{"train_examples": 39062, "loss": "softmax", "embed_dim": 128, "encoder_channel_attention": "se", "encoder_stem": "single", "lr": 0.017}
Rows from block 6 of the audio encoder of a small contrastive audio-text model, named by matrix and row number. Rows with one number belong to one channel. Each number is 500 + 50 x the weight over its row's rms, rounded and kept within 0 to 999. All counts start at 0. Numbers have three digits each. After the name is the row's rms in percent of the matrix's.
After each channel's rows are labels from the 100 clips, of 14848, where the channel reaches its highest value: "responds to" is what is common among them; "peak on" is the class under the peak. Only what is clearly more common there than usual is listed. The data: telephone keypad tones over noise or synthetic speech. In brackets: how many of the 100, against the usual share in percent.
# convs0: first width-5 conv, stride 2 (encoder.blocks.6.convs.0.weight, 288x192x5, each kernel summed), inputs 0-95
# convs1: second width-5 conv (encoder.blocks.6.convs.1.weight, 288x288x5, transposed, each kernel summed), outputs 0-95

convs0.90 124:533487438510446404489453427458473491553391482492506520500451547484483517464506448459562482609479512458464486518459459478496447475548515507450519579489465445598530486529499510503585462419472504445503361462535459498428482573465467504596425540500578531478394493469474520446499415571514553460
convs1.90 107:446528581471564549499469461502476601563482555484635609457496490487483503483479430471515511509499544368470524452435526451494550529464516544502452599505621525415543464516493547513434578413546574445506464564410472501444550593403534527470548454529434480536372444539466516491601419507472540529
responds to: key "3" (65 vs 27); last key: 3 (49 vs 6.6); first key: 3 (48 vs 6.1); number of keys: 1 (47 vs 11.1)
peak on: key "3" (43 vs 1.7)

convs0.2 114:535478464508496536491532457519404586505445505463555516519504508531497451505449458483529499438517529440472496552418509471434459433561574455467561451533529459530488471455493519463538482516537447508536497528538512532478416476427448447515597529480428574419437466460483528528479484512550530483
convs1.2 111:451493505468471358494547440504471414523544470509458508501496486542505538484496556524536446496531456488472404446550511472502429477514454429493422517483480497517468477498435493430475458535487461429451563505493526503526442490536471417461494472508519489454460485443459473451449465507468498439
responds to: key "5" (100 vs 27.1); last key: 5 (56 vs 6.4); first key: 5 (54 vs 6.3); number of keys: 2 (39 vs 10.4)
peak on: key "5" (28 vs 1.7)

convs0.175 079:441382557472486495440396472506395439529522536567512504480522565550593628483499489505491406493531482550575537441567486496488483490516529520471540512502506462577479525456572458453504431471496434525457416440403442492520414504498572564457421550458485533596502519516422456518487517478461504509
convs1.175 098:444505405561486534537450558455496541477559465405511633546484544458561487520515439489444521552508444504468465531501504429491435455474465466464540459517488493456506530453428536488493555519511446607487559346512554534466622428462440605524587513492554517452519457394527519435567507421519474417
responds to: key "C" (65 vs 26.4); last key: C (42 vs 6.3); first key: C (37 vs 6.5); number of keys: 1 (34 vs 11.1)
peak on: key "C" (64 vs 1.7)

convs0.110 114:435465477520470433428513434473476551406497435500464423549524456451541435492456510579544523508589502565600460419472422454554453469464512460518484475413504391493413421472408520438526490541497513477513468510520423448448542442543482461526553501398450537414495480477508502528560595434416522497
convs1.110 112:573457469462504414412467636509536531491422450438481439456508508481558493525461536544518533536515479466490419529513503533550427544455528476555500434505651575531422465518513473533684532490440460417482474549525498556475455432559446477524568415512536608478547501450496547457615519536451539442
responds to: key "B" (100 vs 26.7)
peak on: key "B" (37 vs 1.7)

convs0.10 121:465433449514491512487523482475524464460513449522495468491473458436440543478408508597448494523518573477434449508499564522552517585492367516477476492438551402556372493480474431488504517482521492430532411422658471488479475501523493499413489501450502533500468502508450564508499509488485512423
convs1.10 115:530489553518498473487476490579543484487518473558403524523525474428512528539513487529495504524475481475492481404498566520534524643510475605547405464543541502581491474432455488442767560458437458468476443557437547522600451503497492460359493495520480544534461484501391512427527536514478471465
responds to: key "8" (100 vs 27.2); last key: 8 (60 vs 6.3); first key: 8 (58 vs 6.1); number of keys: 1 (35 vs 11.1)
peak on: key "8" (65 vs 1.7)

convs0.121 105:477482528522530467503526577450432501468422399514503469470451467536411476413534518631421565507540376487505535471537465516461497361543441527497527486478425436467539443546462552377521422472435434479594482505474413534540524485518410535499474491505470373548584530415530541456581496556480401467
convs1.121 093:485518506503558511552481461445555562515569490399522528475495570411519503508433527552521556534416489495544415515464527522464557520457525408501429417425475527754486446560486558451638534472538518394483536495479464525578411437472518461494534469461527446497622568472541635498447547458392520468
responds to: key "7" (100 vs 26.8); last key: 7 (58 vs 6.4); first key: 7 (48 vs 5.8); number of keys: 2 (33 vs 10.4)
peak on: key "7" (50 vs 1.7)

convs0.124 103:473553484541469555508491439503396396460481568511494500542582444429582614621483658524473514459522479475482443494538546483481477532459436485483510451485519534526530552453504536470536544499536460564491465571496450425460465515451557461524532542521496494483433506513459437510501550447487453560
convs1.124 117:520496499534595495489552573514470605525450591412509394436591500386521478469492526523492516591477550482429526445579442537534484493502489499549468458553514486510463544477496504487544516436479458495560489491489533496539444547463601497485451512636481632572541533436562441559458556592464482601
responds to: key "*" (98 vs 26.8); first key: * (44 vs 6.6); last key: * (40 vs 6.2)
peak on: key "*" (61 vs 1.7)

convs0.277 084:464530510523488530530514448567429532492502507476517449475460461425382476506416538492521511474488571463480479627525496484476461515519507445440410450479466465554482402389534460542439510466521530544532470541471451546463496425503489565565525457449495477486485520462435528464463424482539566428
convs1.277 100:448447495523602398484451477495487473448509453482498551562551525515477583575462522457494462577530577503526524389567449422497462480475486514527375474544622513433522510494516467513445464500501545439531563495528461510471461565527441438473519571598410476448450509484513450484486455417582469493
responds to: key "A" (100 vs 26.6); first key: A (44 vs 5.9); last key: A (38 vs 6.1)
peak on: key "A" (91 vs 1.7)

convs0.112 096:504456481478482515465560475514458431462467490439490564500452465480501571475514490487496488436516518549484536453459502404522460442474512500535468429506565534567527551483542432556594468473504511432418481403533562512399451512421471493518563456519473498487494518479430543503444446477452482448
convs1.112 103:453432419492437469449526415570489596517468490376560592562510443454569511478489461528553439424500535522508499448542464468460471490507488417490563604460488572512546465466558468505541443445462458641521474495483598459547442426492503570448507400512483437574436518453548469562557478495542468461
responds to: key "C" (80 vs 26.4); last key: C (37 vs 6.3); first key: C (37 vs 6.5); number of keys: 2 (26 vs 10.4)
peak on: key "C" (78 vs 1.7)

convs0.188 112:468563539546473584519557449506450411457464485526425505536463522468458662480529594462563533499477503522555444425462353428513471512542465460555530586506527485442474483493571511493546475446433623528500474440459524563396554467501510446465535517507467516533468419611503455454495443485383475434
convs1.188 112:513468596504460489434486473499506532514388549442524565514498480451443542464452521491391484419482578498503465473513575460449500501490449534502493555480412477482447470507475523527473369592487483526475461573526501488569427448540475545486479464467555549455437543414473474463447476542490511430
responds to: key "1" (100 vs 26.2); last key: 1 (49 vs 6); first key: 1 (49 vs 6.2); number of keys: 2 (26 vs 10.4)
peak on: key "1" (69 vs 1.6)

convs0.30 093:532526443491541515472496486493506544470524446492548449497544561483450653566497465448477544488484538434531525444590419481506505480492513532539514469469476492413499508504500487519493501486463551491470449534568400525578465401539488343538518540494463555601513574453512468423489493590383548517
convs1.30 108:513469520543479539491501513569592397504506459481493541501503539431423522460503525540473470469471495537531503488473424508374473491531474492463436488455546663738577493517483540498496511595533548578522443492430548510652457548498477529570497451575436466376428554403458496510476463460446449498
responds to: key "7" (100 vs 26.8); last key: 7 (42 vs 6.4); first key: 7 (34 vs 5.8)
peak on: key "7" (82 vs 1.7)

convs0.77 082:480620406414424453504505440498467525396493521500473510482445446475514495400503461539412541481562502504386464529635509499452506442533450502466513496521519502495440439512537513472501490530521512494463428527499543495403541580495436425532501420502630448496494392415494605511389521518448542478
convs1.77 092:429453447475421445504470452504474622363457504543399471506581463578557479485454487471506470589493523577459562508500597471497575502517562503556489543487706437520517475463584530484603545517516481506471538429545503487528492509500466445400531440481444495439458412457446511392499562487562611438
responds to: key "A" (100 vs 26.6); first key: A (57 vs 5.9); last key: A (37 vs 6.1)
peak on: key "A" (100 vs 1.7)

convs0.24 103:434465438434527554493540518479486406473497557521474569481504457450507555458469379524461480524529555519550447476543493471504542493508460498498525445512513475483500490472513507402511567452540471522562508506423414415522495518512487540597460436463498421508519512564531565432486410462581500449
convs1.24 097:515472493477441490455472423515462397536460535383475559500508526440514528541517471464471461511495434577499534382494487511526483555474502530457545548522409463483458443558570500583488532465463462593606492437499522498499524512538585559498496496395532504530584485506461455474452453432506575519
responds to: key "*" (99 vs 26.8); last key: * (26 vs 6.2)
peak on: key "*" (58 vs 1.7)

convs0.215 098:458448470365587495598495495457495493547565525506487525582517508565494530462539535540535565546560585448559487489623518482533561449533480455532536448475546447530449499537557456566465423493461435498466495426537568411593460565505433502504436483537483465541499420505522429438528541480535521528
convs1.215 084:553528453499633497493416517397538475490546487545563580554537531465553530602562494452410555457465528501426487551471530486544551411508478534480488483486434498585481467481540480477468513506372462524432526478479492540554516509518474523440494535531434484578504512422487446522448451439443517361
responds to: key "7" (83 vs 26.8); last key: 7 (37 vs 6.4); first key: 7 (36 vs 5.8); number of keys: 1 (35 vs 11.1)
peak on: key "7" (73 vs 1.7)

convs0.172 105:430553561402465460575423495516481547496463438500439527516467508503524456512408489538525414519415439485469512436530599452472426460451545501447473413615472551506577416541509501536532526452517524459437483505465512612507466463476522432490513431488567408419536494569505533438482520470584449507
convs1.172 121:450443464458537498531438457477470314576472439541533522525478483497562510487433487454513496505439511424490591565500559553493487465442468535470730536515544448492530455545535479531355554431495475481489499586566455455514772481516489455479543543481444448541449526476555471555453508507497534476
responds to: key "0" (100 vs 27.4); last key: 0 (59 vs 6.1); first key: 0 (54 vs 6.4); number of keys: 2 (34 vs 10.4)
peak on: key "0" (99 vs 1.7)

convs0.249 105:507472401452532535631403516479591557562476491551539505502586545504551425503547439630512479528492493518542539477483479498555392482586535513495544448688480454495609517581450500561479524422531477504541544587487565613532445481676457496520459535493486457457557469526533514513493522516559540559
convs1.249 090:502519521489436455483512524498476478494521431506532558514439414418545516433566465462354524472450429519525510577454584481537464476448403575445466487483457469486428454475464559545506503465440566476504445482322463408496533546490526588497552469424534527509453530430502474492514435556435501426
responds to: number of keys: 1 (81 vs 11.1); last key: 3 (39 vs 6.6); mains hum (37 vs 17.4); first key: 3 (36 vs 6.1)
peak on: key "3" (27 vs 1.7)

convs0.125 105:561473459449450438499481593520444456483495602460520458490445518442499514505539543538443468415455467457596514486481504473536500496482453452398531442440490450509517577416390519501518482438582572428487443438521573478420501501498472498485439508498505462500511616593447492458567540533536547407
convs1.125 102:482517496477512473536444520544487484545570446464525477474593452434497473507513592481480521513484503462540492521493641508510468482577542540514633415520546492514491536564487513780489472520517554452555493483429516490464465551544549517532499488529564468532489466492433507547542531577514461542
responds to: key "0" (100 vs 27.4); first key: 0 (36 vs 6.4); last key: 0 (35 vs 6.1)
peak on: key "0" (25 vs 1.7)

convs0.144 106:543424449504554612505524417571493539518432488437458496512557511477533527402480537411527499512549536451562538510502529420599502494485570450605507439547467587470536477482575522469418574647520385559465514472487412456509523432482458462448586529568562539440563565603439508486409521472571526519
convs1.144 099:459529428460516448479426473492477447499464476474477541534504510529473548522491486485509461470500476451488638365482648524489573476532451499499407505510455401456434457605506506544398562430466530429578467505489433493507444516493488385466538493460455474583489497491462532583476498546519522508
responds to: key "*" (85 vs 26.8); first key: * (48 vs 6.6); last key: * (46 vs 6.2); number of keys: 2 (31 vs 10.4)
peak on: key "*" (69 vs 1.7)

convs0.70 090:461497473501487403481488489463520590456510541474413476529564558540518452483487443434539386517567474583462529532626588476535552477464472508501547467488495522476444573467544499413486548424539480493466458479539503424492504482520458311495608510482473539629507501605505599427533474480469484523
convs1.70 092:535527395459476562526530487574491545542483480542601458507512488473501555483481403495513524437513432491469575444564472454518500514507463454587467613434476434487512475397562541475461504463436653570479522462571512481460513509457561522516458454503451549573419463417498585465541413502448486443
responds to: key "D" (78 vs 26.3); key "6" (60 vs 26.4); key "3" (55 vs 27)
peak on: key "D" (74 vs 1.7)

convs0.213 090:402463539555576464450555459439531507476405474465563536482505511529427504459488495601473491450475527554523446508548537512487540396490497488422559584517534541533521528485441506590453446372552506464454487466498540483440542523559524492419457518570496504443459500459545457455528443483515512427
convs1.213 095:484544475539474541503522546436559497518508473514569513495578547515417529514520594474399462522428435517541577504558466491518434524497484437551525535464488563481554516509472557463482497438524486415558546470499508484470421441520502484537541623509477463439557493497467501546520543450489452447
responds to: key "#" (100 vs 26.9); last key: # (55 vs 6.6); first key: # (45 vs 6.2)
peak on: key "#" (95 vs 1.7)

convs0.166 107:471347420482464498536546443492427462550466515474489508488511459517500526547587468535549531513521407493455482464505414488500498494522488564507464479560512416605390573517537452553472486605506476515445465511567494438439545491477462536487599497455484533481499489597528476585503547542484476590
convs1.166 109:521497546472461548546437581505480498453509547514601534447463506438398511505510461516473519573490541521517514479326556448397458493491492519625420466499603498538473518487533515467438469581531501522545523460519555500576486537447553470432454518499515508541521461441417424549385522644462533548
responds to: key "B" (86 vs 26.7); last key: B (39 vs 6.3); first key: B (37 vs 6.4)
peak on: key "B" (62 vs 1.7)

convs0.233 085:453467533464392542574464555466496553457449471520508498499417472496571496504410437581469490478459476453445508473569529441492520491528520476521485466568459483625548404367449503535496545565544487497507460556543385539505518588548482526485502472453531469550462466529443459504426470471549504437
convs1.233 086:471443496479473533390524497549499517391447457465408499526514452506467482575518517501431391434489472474562554431665550526535519525473530490562531497476433483403511451478537447537538471418513563439456529407433524486473482424463355521586557457452462445500493537503439518481519511526469436500
responds to: key "D" (99 vs 26.3); first key: D (56 vs 6.2); last key: D (45 vs 6.1)
peak on: key "D" (98 vs 1.7)

convs0.241 124:418438478468423469450528447493432457411386466534455465531478537487521479513518462579490473468503523495478517485489490442598437393468515497454458355486490537612473473478496513527457502515575570450515578485520480412580493554583500453501522513535474479481472576440512516477514506576497533586
convs1.241 111:450476454514535516516404456488492467516508532501553546472513445506516514397533445467392546490503463452530437426462623567558447490523499496555443539498534478527517509453487501517438484516505598472529501485524527542542464508487499547537548419520409426487412496466482501475522464526506440485
responds to: key "5" (83 vs 27.1); first key: 5 (52 vs 6.3); last key: 5 (51 vs 6.4); number of keys: 2 (42 vs 10.4)
peak on: key "5" (52 vs 1.7)

convs0.171 128:574493575413433502530489574442447485495386525459521455529480541477518496573569476494552521423455488582564517486511504466446497426476537398420482466498439501525520502461415503487469563500508530374522483439518577398424402592447545585544509441446550569468505495453558467441507511558569413525
convs1.171 111:492472538499539598498427441485454492464482469459484517466481494437531492427570558404494448482498505543552500593591549483500515671493494472504768460561503560527450434637518398645440431470506561457453505499492468467457468404518534434457492440502559486475467534514533549481499496506463538511
responds to: key "0" (100 vs 27.4); last key: 0 (73 vs 6.1); first key: 0 (69 vs 6.4); number of keys: 1 (46 vs 11.1)
peak on: key "0" (78 vs 1.7)

convs0.196 100:501623521534465491503381477464547468568433535520579499534438481520559441474528546452472445481509496545484408502465433525513452523500523451511395484445457394509459452567501506541522467507476554531470510483508410504443537528543464463514426492491448472532463510482464486487428416493437552526
convs1.196 094:508513504518535526539578543436420486553535463440609517525419519455481446534556462486473458480524489501511479541476555454471467520517548571585525578441485524411445474470477504427518534409507596415487501478384557421436574543523444469581534426510481416576440498473582545487422496480487461604
responds to: key "3" (100 vs 27); first key: 3 (68 vs 6.1); last key: 3 (67 vs 6.6); number of keys: 1 (46 vs 11.1)
peak on: key "3" (73 vs 1.7)

convs0.99 092:523519481531474406496477484496440512488475522458465439424463465454561455520448482523483578449495534425503466588598544481416462575490504522455481555458451476564484486470505577422654479456492622470467444530480472515424477449514506613503528553465563542457475495425418508445531511504536494505
convs1.99 098:489584391484504452476558480591450518492388504552479483569493423563475526489566488462496437469488438482438525567471486516500493442646441479463599469500772462464521460382548560523425447496454408382512456468509473492527656547491480475544492462458513492482485528491500542500483499528491531477
responds to: key "A" (100 vs 26.6); first key: A (42 vs 5.9); last key: A (32 vs 6.1)
peak on: key "A" (42 vs 1.7)

convs0.147 091:485458529581533403464460433581476553530421456416557525490421529459458526563463541556546446372473486496512462519405540447527465507522430475529481583555479447507612467478543400434525531499511588494486495456503393558500580603482548582527449475505609500450442502511443542504500566498491522522
convs1.147 106:486516476442550520499513451544481486446471493493460560438516551415455548485513517499587528560531507653477506462547402479454614508528542551441410509513685499437496434530381518526439607390462520491517499515448508423479510548517478557451502475494468540520541512511448479513497532441459482597
responds to: key "A" (89 vs 26.6); last key: A (36 vs 6.1); first key: A (34 vs 5.9); number of keys: 2 (31 vs 10.4)
peak on: key "A" (83 vs 1.7)

convs0.15 101:473547494503482488494480496565507398543495536446540498418527533506398412540514557510543493433455518499484492491678438492432462424472466532463511547441553411510582488526428469463377471443454477462463475456487432503504485544449566542534527446501448516517520500449577410569405495570517439501
convs1.15 096:531488498502479605439560512436576490558520489457648541475520515484390462523551456407524454511467478591459483478557558469515535531505538452578427419499468411610454504484520607467452490482494500519470443545443442498426480528516460502529484528400567442432496515492471424505480490547474492520
responds to: number of keys: 2 (30 vs 10.4); first key: # (26 vs 6.2)
peak on: key "#" (39 vs 1.7)

convs0.74 097:454448492487491540479551522523495454486522542488396443549511501526473590621400455481595469509594569522558522453604462460534491531478426465494500524478524580414572481483511456502504538490428587569454516538475515425456471456364514430535589517537514482482504423504551464483447446511477504535
convs1.74 114:529420576545474456531495450491522492514435487393573482439530506410548468458434495495423541387506385497478506528488576470415473497501456525577575524539551508496412489494532526512463463562434415553526497526481440474603503501457523479510529452534552488572494579420509443526481514546378557554
responds to: key "C" (84 vs 26.4); last key: C (41 vs 6.3); first key: C (39 vs 6.5); number of keys: 2 (30 vs 10.4)
peak on: key "C" (70 vs 1.7)

convs0.33 116:540579510467515515473488627474521490536460468379497506577473510515462548508469440520543468571506548533539436459503513516574461496506459486437413317574486593421482415508458552498469442430530583538517601488546529416554508500491474528428439523464494519424578524493533484438540405529488454507
convs1.33 100:434453555489506545502432420450542551436407429428528485519519533468578496501506472528406457507464521490447505563537566494533537621494444604472541543512483550512557444689492468576500552407534604485521528532508445439549429469497582585438507503503459453477498442495378463501472511474535542494
responds to: key "3" (74 vs 27); last key: 3 (47 vs 6.6); first key: 3 (43 vs 6.1); number of keys: 1 (42 vs 11.1)
peak on: key "3" (62 vs 1.7); key "5" (26 vs 1.7)

convs0.243 092:591612434507481612475429547531521512491350490497521538487580457472520465489397482487463530436465506555527481500495451628490458562434467416442468553487432482522461373635583512477454464456535471477559496484481505563431562436593553410507434488510457545530527522494510540458516572524473541492
convs1.243 090:532461584432431568579401478536480520451470579590437451494527454489522494456581468507557499506558484466496421577420593572524464510417600575500444464506481474437519459419431537484476551565530592434469500547570414478433489553437464499463473490504534494469431496532501501498460436524457490445
responds to: key "1" (100 vs 26.2); first key: 1 (41 vs 6.2); last key: 1 (36 vs 6)
peak on: key "1" (41 vs 1.6)

convs0.100 085:418456488564536490496557478537498505512527457396536417514458484495440498565556368398503578519489556380457567514503510447513479427547501491500487473557466502464440513540481520494465464629559411503519531407540515475448510503452514620529490581470571553518578519465583445440516414429537523538
convs1.100 106:503471508508489397526372386524472502479533512499457484552394435465488518497545519505576468473519493447543484450496429455444537465473508487545508576513437484527467465518535445537516460462520519595546501501492516453458475463474549648757541523491461479556482499479510481522478507494453503506
responds to: key "5" (96 vs 27.1); last key: 5 (55 vs 6.4); first key: 5 (52 vs 6.3); mains hum (38 vs 17.4)
peak on: key "5" (69 vs 1.7)

convs0.72 105:557535468508469532436528446549459655527497553495541509508565507513492507536508441567523454467436484454473516462542440491495572524479499506471538495638524494496603521511563513470538561549499440457524546517443507558570505555588525497595466544530522513551516454550547522521507492542502522559
convs1.72 110:499487458519505439408515492547546471469413489543509573516582502413411606446389479425493494490568520516556508504466546495541483489520469457523515535507514457596449367461458529493533486551385537451550584499534511518539477516496432504460464463449437514481426537406491449540536421510488506427
responds to: number of keys: 1 (66 vs 11.1); last key: 7 (30 vs 6.4); first key: 7 (25 vs 5.8)
peak on: key "7" (39 vs 1.7)

convs0.235 119:525426454475413391412526551367445475530494524480466458484465526482485441556405553476543533432384472529411473505511409425429452468498473452464458425524493459474480473497483481431505464525500520522538450458521513434422525542488447451510582535444454467413461484575483548447523434483398463540
convs1.235 116:537512457496473496413420438613476458538529613435492473474488479449519528453522489465529441429478508497456446459414539488454460657510490515434649510475485422504491485523444468682562502443424554452425514550510461541407472525441470438456478446492522395459434526454461516503509473568407456419
responds to: key "0" (100 vs 27.4); first key: 0 (41 vs 6.4); last key: 0 (38 vs 6.1)
peak on: key "0" (55 vs 1.7)

convs0.181 106:488513531430607543481529504554403472503466506502462508514494471459461564539480522514455518534507471473385508565498458445466684475491500593538485499489435450423502466440528505535439534429479446437519477479457448364516445496531438530532488481416537442572550457431464469536404554469434486525
convs1.181 103:442493514468532551510539521490582428489498588388546469497473560506570517501526457520461497538450493490483567504512479544524543489519526503550404492457577481726546525460505542546451503468502503515473478476525427507649459613533500497477447536563439509526515602532486468482567475503484464502
responds to: key "7" (100 vs 26.8); last key: 7 (31 vs 6.4)
peak on: key "7" (51 vs 1.7)

convs0.276 103:467488517449481535495447399431487477612491610524502460444509518446581541564435620520490485510500465517462463504605456492496513547430485472589532537416463528596481449525529481428517446429471435510483500474522470404513531483489377500461513467518463532526494524438462546513502435559529584488
convs1.276 108:445543497440479443469507527514468504468448547536512566469500504421607479440494463510385514464520439529559477553467464500434538521411479556502495449513508452467437395398518528498550484517466445506433560456483517476581468489552515463415536434573557576552499377471514490460567456503503431523
responds to: key "*" (59 vs 26.8); key "#" (58 vs 26.9); last key: # (35 vs 6.6); first key: * (34 vs 6.6)
peak on: key "#" (50 vs 1.7); key "*" (50 vs 1.7)

convs0.89 096:491550454505478446506503516590489615455505448470511467441467423537577544545450586480510432520527458576430482522466517512509486560469498422473548503479420477481461563492521547502497477533421546489453445430507498534551511417486446416413446535545445461587405569371484493546371482476551536471
convs1.89 091:536528473443409520442622539508525450497514502447539462579491493538681513503526544503494518421498489526576505541517396492520482514503488554414393462472477453416468479451498478488407405481456589383522441406523520461494525479449460576446482514541443526487486502441465473538592445430564541494
responds to: key "C" (100 vs 26.4); first key: C (52 vs 6.5); last key: C (43 vs 6.3)
peak on: key "C" (91 vs 1.7)

convs0.205 113:488546494460442628407486490564506506462400523519493465534486501496553539486439562463550482458463559528452503488438466486429506497531494495427495683547466474476532476511574478541460484521467489556505398483513464512461498507457569462667512497539501526475438466573503460527513501564473473466
convs1.205 109:498524519493507568521515560555453530486472464553471481535484502472530441542488497454540493454513485452514468462490517515535461527536467496492475501449578477477479471476493508477483569551445452340377499531546493495460477465530470499427502516553497507515485412490552536464558485527510463543
responds to: key "1" (100 vs 26.2); last key: 1 (69 vs 6); first key: 1 (69 vs 6.2); number of keys: 1 (46 vs 11.1)
peak on: key "1" (65 vs 1.6)

convs0.167 108:529501493439511513465505395526418508517439494432523484408483511428493513447463523561504549496511489535460456498548548459481525509525522497534541569555491414539462542552517601480556431425489489508430396497466472457572522515465455480601534522548598521408484589513500544484549571515537615540
convs1.167 094:476587527457569488499613389476495461426374496585540542471495499449387409486481560447499549543483492436464488470461501564468453507570433439454462538503643489508441458564597500525464484493431495535466513424573509502515545589512511514532462502364451502538355442521573419464406530430494496482
responds to: key "A" (100 vs 26.6); first key: A (65 vs 5.9); last key: A (59 vs 6.1); number of keys: 2 (36 vs 10.4)
peak on: key "A" (77 vs 1.7)

convs0.41 134:498482442432432471456549490431428494463447636500607490555480466405536471490456456429544487515497456507484476494467587498466475471549565524537489446431524500568529538501483533390501468479462505430531394512414539512408451542519457511501549498500464469439393517627525495426417483521492509513
convs1.41 119:524573457461565585395486508547562394503501501465516507514488445480557530495488488463488493508484534510518517483545550469465532501500496511473861495470533503476535491660426404665473457442467433516456442530554541520414577449507515492453418523475505425495525504472433541542597476495503553476
responds to: key "0" (100 vs 27.4); first key: 0 (49 vs 6.4); last key: 0 (43 vs 6.1); number of keys: 2 (33 vs 10.4)
peak on: key "0" (81 vs 1.7)

convs0.223 097:596494518351471447517438575552500397512510505488485375554504381490499469504406479468567450560539515480593471556508474507496508378588489479552496549492527567451511472538519484440628487529538494453511486481551555505469423562407550447485481523494538561521466443430525544491544496580480553558
convs1.223 086:469456543494507524480557478463511455447424446383526506485554465450538519559547511462530450526431558558507536575463443415466669518473492489567504516436516508518473445645440429511516435505500510449524448568574507460418534479480510426511535422511418518514519451527392526577487394496445480443
responds to: number of keys: 2 (44 vs 10.4); number of keys: 1 (38 vs 11.1); first key: A (30 vs 5.9); last key: 0 (25 vs 6.1)
peak on: key "0" (29 vs 1.7)

convs0.128 070:462572522523576486447482532429536506477601548438462499463399479480522627532516503497442502558460564649437508575435654453468512520465584505427443475453491439591492596497499562399431540529527596511459458488482522528512503509432529534494394506460489565543444471582443506527446520464507498525
convs1.128 096:399584542500519414542438548584530496508508438462563575599488531432555455454505450516503491509572536558516498583489451470466419460535448489491505529510510558481400500459424540472492481511461480558497530364489575455507623479504424598525525513551478422496473489453520499520547526481524489469
responds to: number of keys: 1 (53 vs 11.1); number of keys: 2 (30 vs 10.4)
peak on: key "4" (27 vs 1.7)

convs0.194 111:533479521463482460412484447534507441466489529534527496468480483493460510457461494524483559474425479521482521465541499440517482465508504534522456486468496387362546517451620574443564472453488429439554518550522527486476467468514378539434506549432487486479568501503565495506418469571478520502
convs1.194 109:499536486510605561578409473476589475508497530396568524542467505511464537518491507576477505503532448480500424573497507497464476426472500448553577406452483427731563532461535552494479441468569460508438482536548398489619475502498424494474480553486484566436531677559533583500525526478444509433
responds to: key "7" (100 vs 26.8); last key: 7 (36 vs 6.4); first key: 7 (28 vs 5.8)
peak on: key "7" (49 vs 1.7)

convs0.179 089:509601430492524582507529490514520464526405461509533524551526456435568530439407511416573553516487442418511447487503476615474536396540496490536557518535415543551462508533510471508481523522516418465481454487444440519522540528460479414539474472521525451478433572591491524534418509621449466535
convs1.179 103:491539497483510513470539520584470516422496485545574568526531490522451464535538471499492540539473494527411525573524458454535474525485478496554603556507485492554512483539529519456478447425525515599485483465484504433473461508519534581527489492437488534524541472405551463487467482571561497514
responds to: key "#" (86 vs 26.9); last key: # (32 vs 6.6); first key: # (25 vs 6.2)
peak on: key "#" (73 vs 1.7)

convs0.114 113:400527474564438576462448393460521527488558486443497503469519522533534491516486512500425462503508576566506469382458539541586431547524398503536562566527542474514459442459491503584562444437525508560505483450573517626506505533444555487437533440477480465465508592522501524498497514524580460524
convs1.114 096:498461545444493452508559448499483534499518496510421506490509504479364544505491464490537591470492499699506445478430577465499507700433437481560420485569482393415536535495504439471611503513528512471551565499556532468402440496509507561544499438374463530499586503502371561453404484481462550466
responds to: key "8" (90 vs 27.2); last key: 8 (56 vs 6.3); first key: 8 (53 vs 6.1); number of keys: 1 (38 vs 11.1)
peak on: key "8" (36 vs 1.7)

convs0.278 134:546454495486494474509437562508481513477447491577519499434419518522534542444394464517484479506606429551489469492531533439481483424444433534558635447435530333488522470505442475475460464618492463494494459573465417537487510496582544480456583478478446435519468523483522527499543611431414473422
convs1.278 124:529493496495503498483462624512601525510412548393501467482508491509438516470482496517504514437513462521475461505381549577533466452424519401454541485549411526605479518489486509515517516455469499524528524509513527513479456544484484546462525480350455609532517612534498528479429473479497471553
responds to: key "B" (97 vs 26.7); first key: B (46 vs 6.4); last key: B (44 vs 6.3)
peak on: key "B" (89 vs 1.7)

convs0.103 109:533532476495376446506423615523453402483378478521513528510525462476549504489535491480471558560407539502489468433516413431438373529600423495449504320516503441547517465502508519454504465437491484510530459437440480457477497482570525447532486533515454555484479511486527427478389494554468469501
convs1.103 097:537546519529492460448465502484441574604484650481555552507471523523470520510518416480455468555434517438485452568466536489475547534523561513496559527520485435414488464547513481595424592496442577371502515541410460437483498524490485484423445461449479397599408455455516490487551510546557558498
responds to: key "3" (100 vs 27); first key: 3 (69 vs 6.1); last key: 3 (61 vs 6.6); number of keys: 1 (38 vs 11.1)
peak on: key "3" (86 vs 1.7)

convs0.136 116:459517496461513418595474600528628457387450594465470444421573402516489500615481537498402520449412540472423530488548490454534515440603512540480448459542518524527474554523517561452487487439591481486447521463544456546476475506533470557518433444482452513426404518609465410460435449548510545357
convs1.136 117:476478529443460570340525491577485515541479454502481533477547478527374506471515450504511484516479508532477455508504504504537548541496479533553398521467455524566480514484525541485553451519449555486475547467451466508461492470464525498482516517220536420511518446478462460471369508615521526563
responds to: key "D" (100 vs 26.3); last key: D (57 vs 6.1); first key: D (57 vs 6.2); number of keys: 2 (41 vs 10.4)
peak on: key "D" (59 vs 1.7)

convs0.120 104:483559529537446374512502456477505427520512579517489437538517530532451458520487547543447478504481449459447534491629490529506469521515545474590504471501578430652380519583554400497435591479524497445489463522540499365482479541431452435515561521434512490467529477495486459585545553544546523587
convs1.120 109:484468490531555494365465528576476520552461568556586539425517510514463442498532486493471503507466506564482516461548475495517457466450534491510456450496474441522474424481564472455517584416526483612472542493490553514474436483568570471540484474456562491464490466457494488443464436556487478466
responds to: key "#" (100 vs 26.9); last key: # (69 vs 6.6); first key: # (66 vs 6.2); number of keys: 1 (41 vs 11.1)
peak on: key "#" (100 vs 1.7)

convs0.187 110:545508475568461490491565428584493513619464576438470443584436528543513613531445525470457591481536462496472517526557427512555486404494500482559552495524502519559460536491530508449474402501517442496545480492484464453477497446506512520581600492520453568546660512394483496605545472500534553530
convs1.187 108:402483463515552475479491498458652544521492619462388534478487466494472522493571461481543424534502455580529425486499433569453470591460484460471459475527515637676489481528411477458507495645469504582470528507461475489708447474510471413532500478509400478497465547455498481495483432486520555457
responds to: key "7" (100 vs 26.8); last key: 7 (58 vs 6.4); first key: 7 (47 vs 5.8); number of keys: 1 (31 vs 11.1)
peak on: key "7" (100 vs 1.7)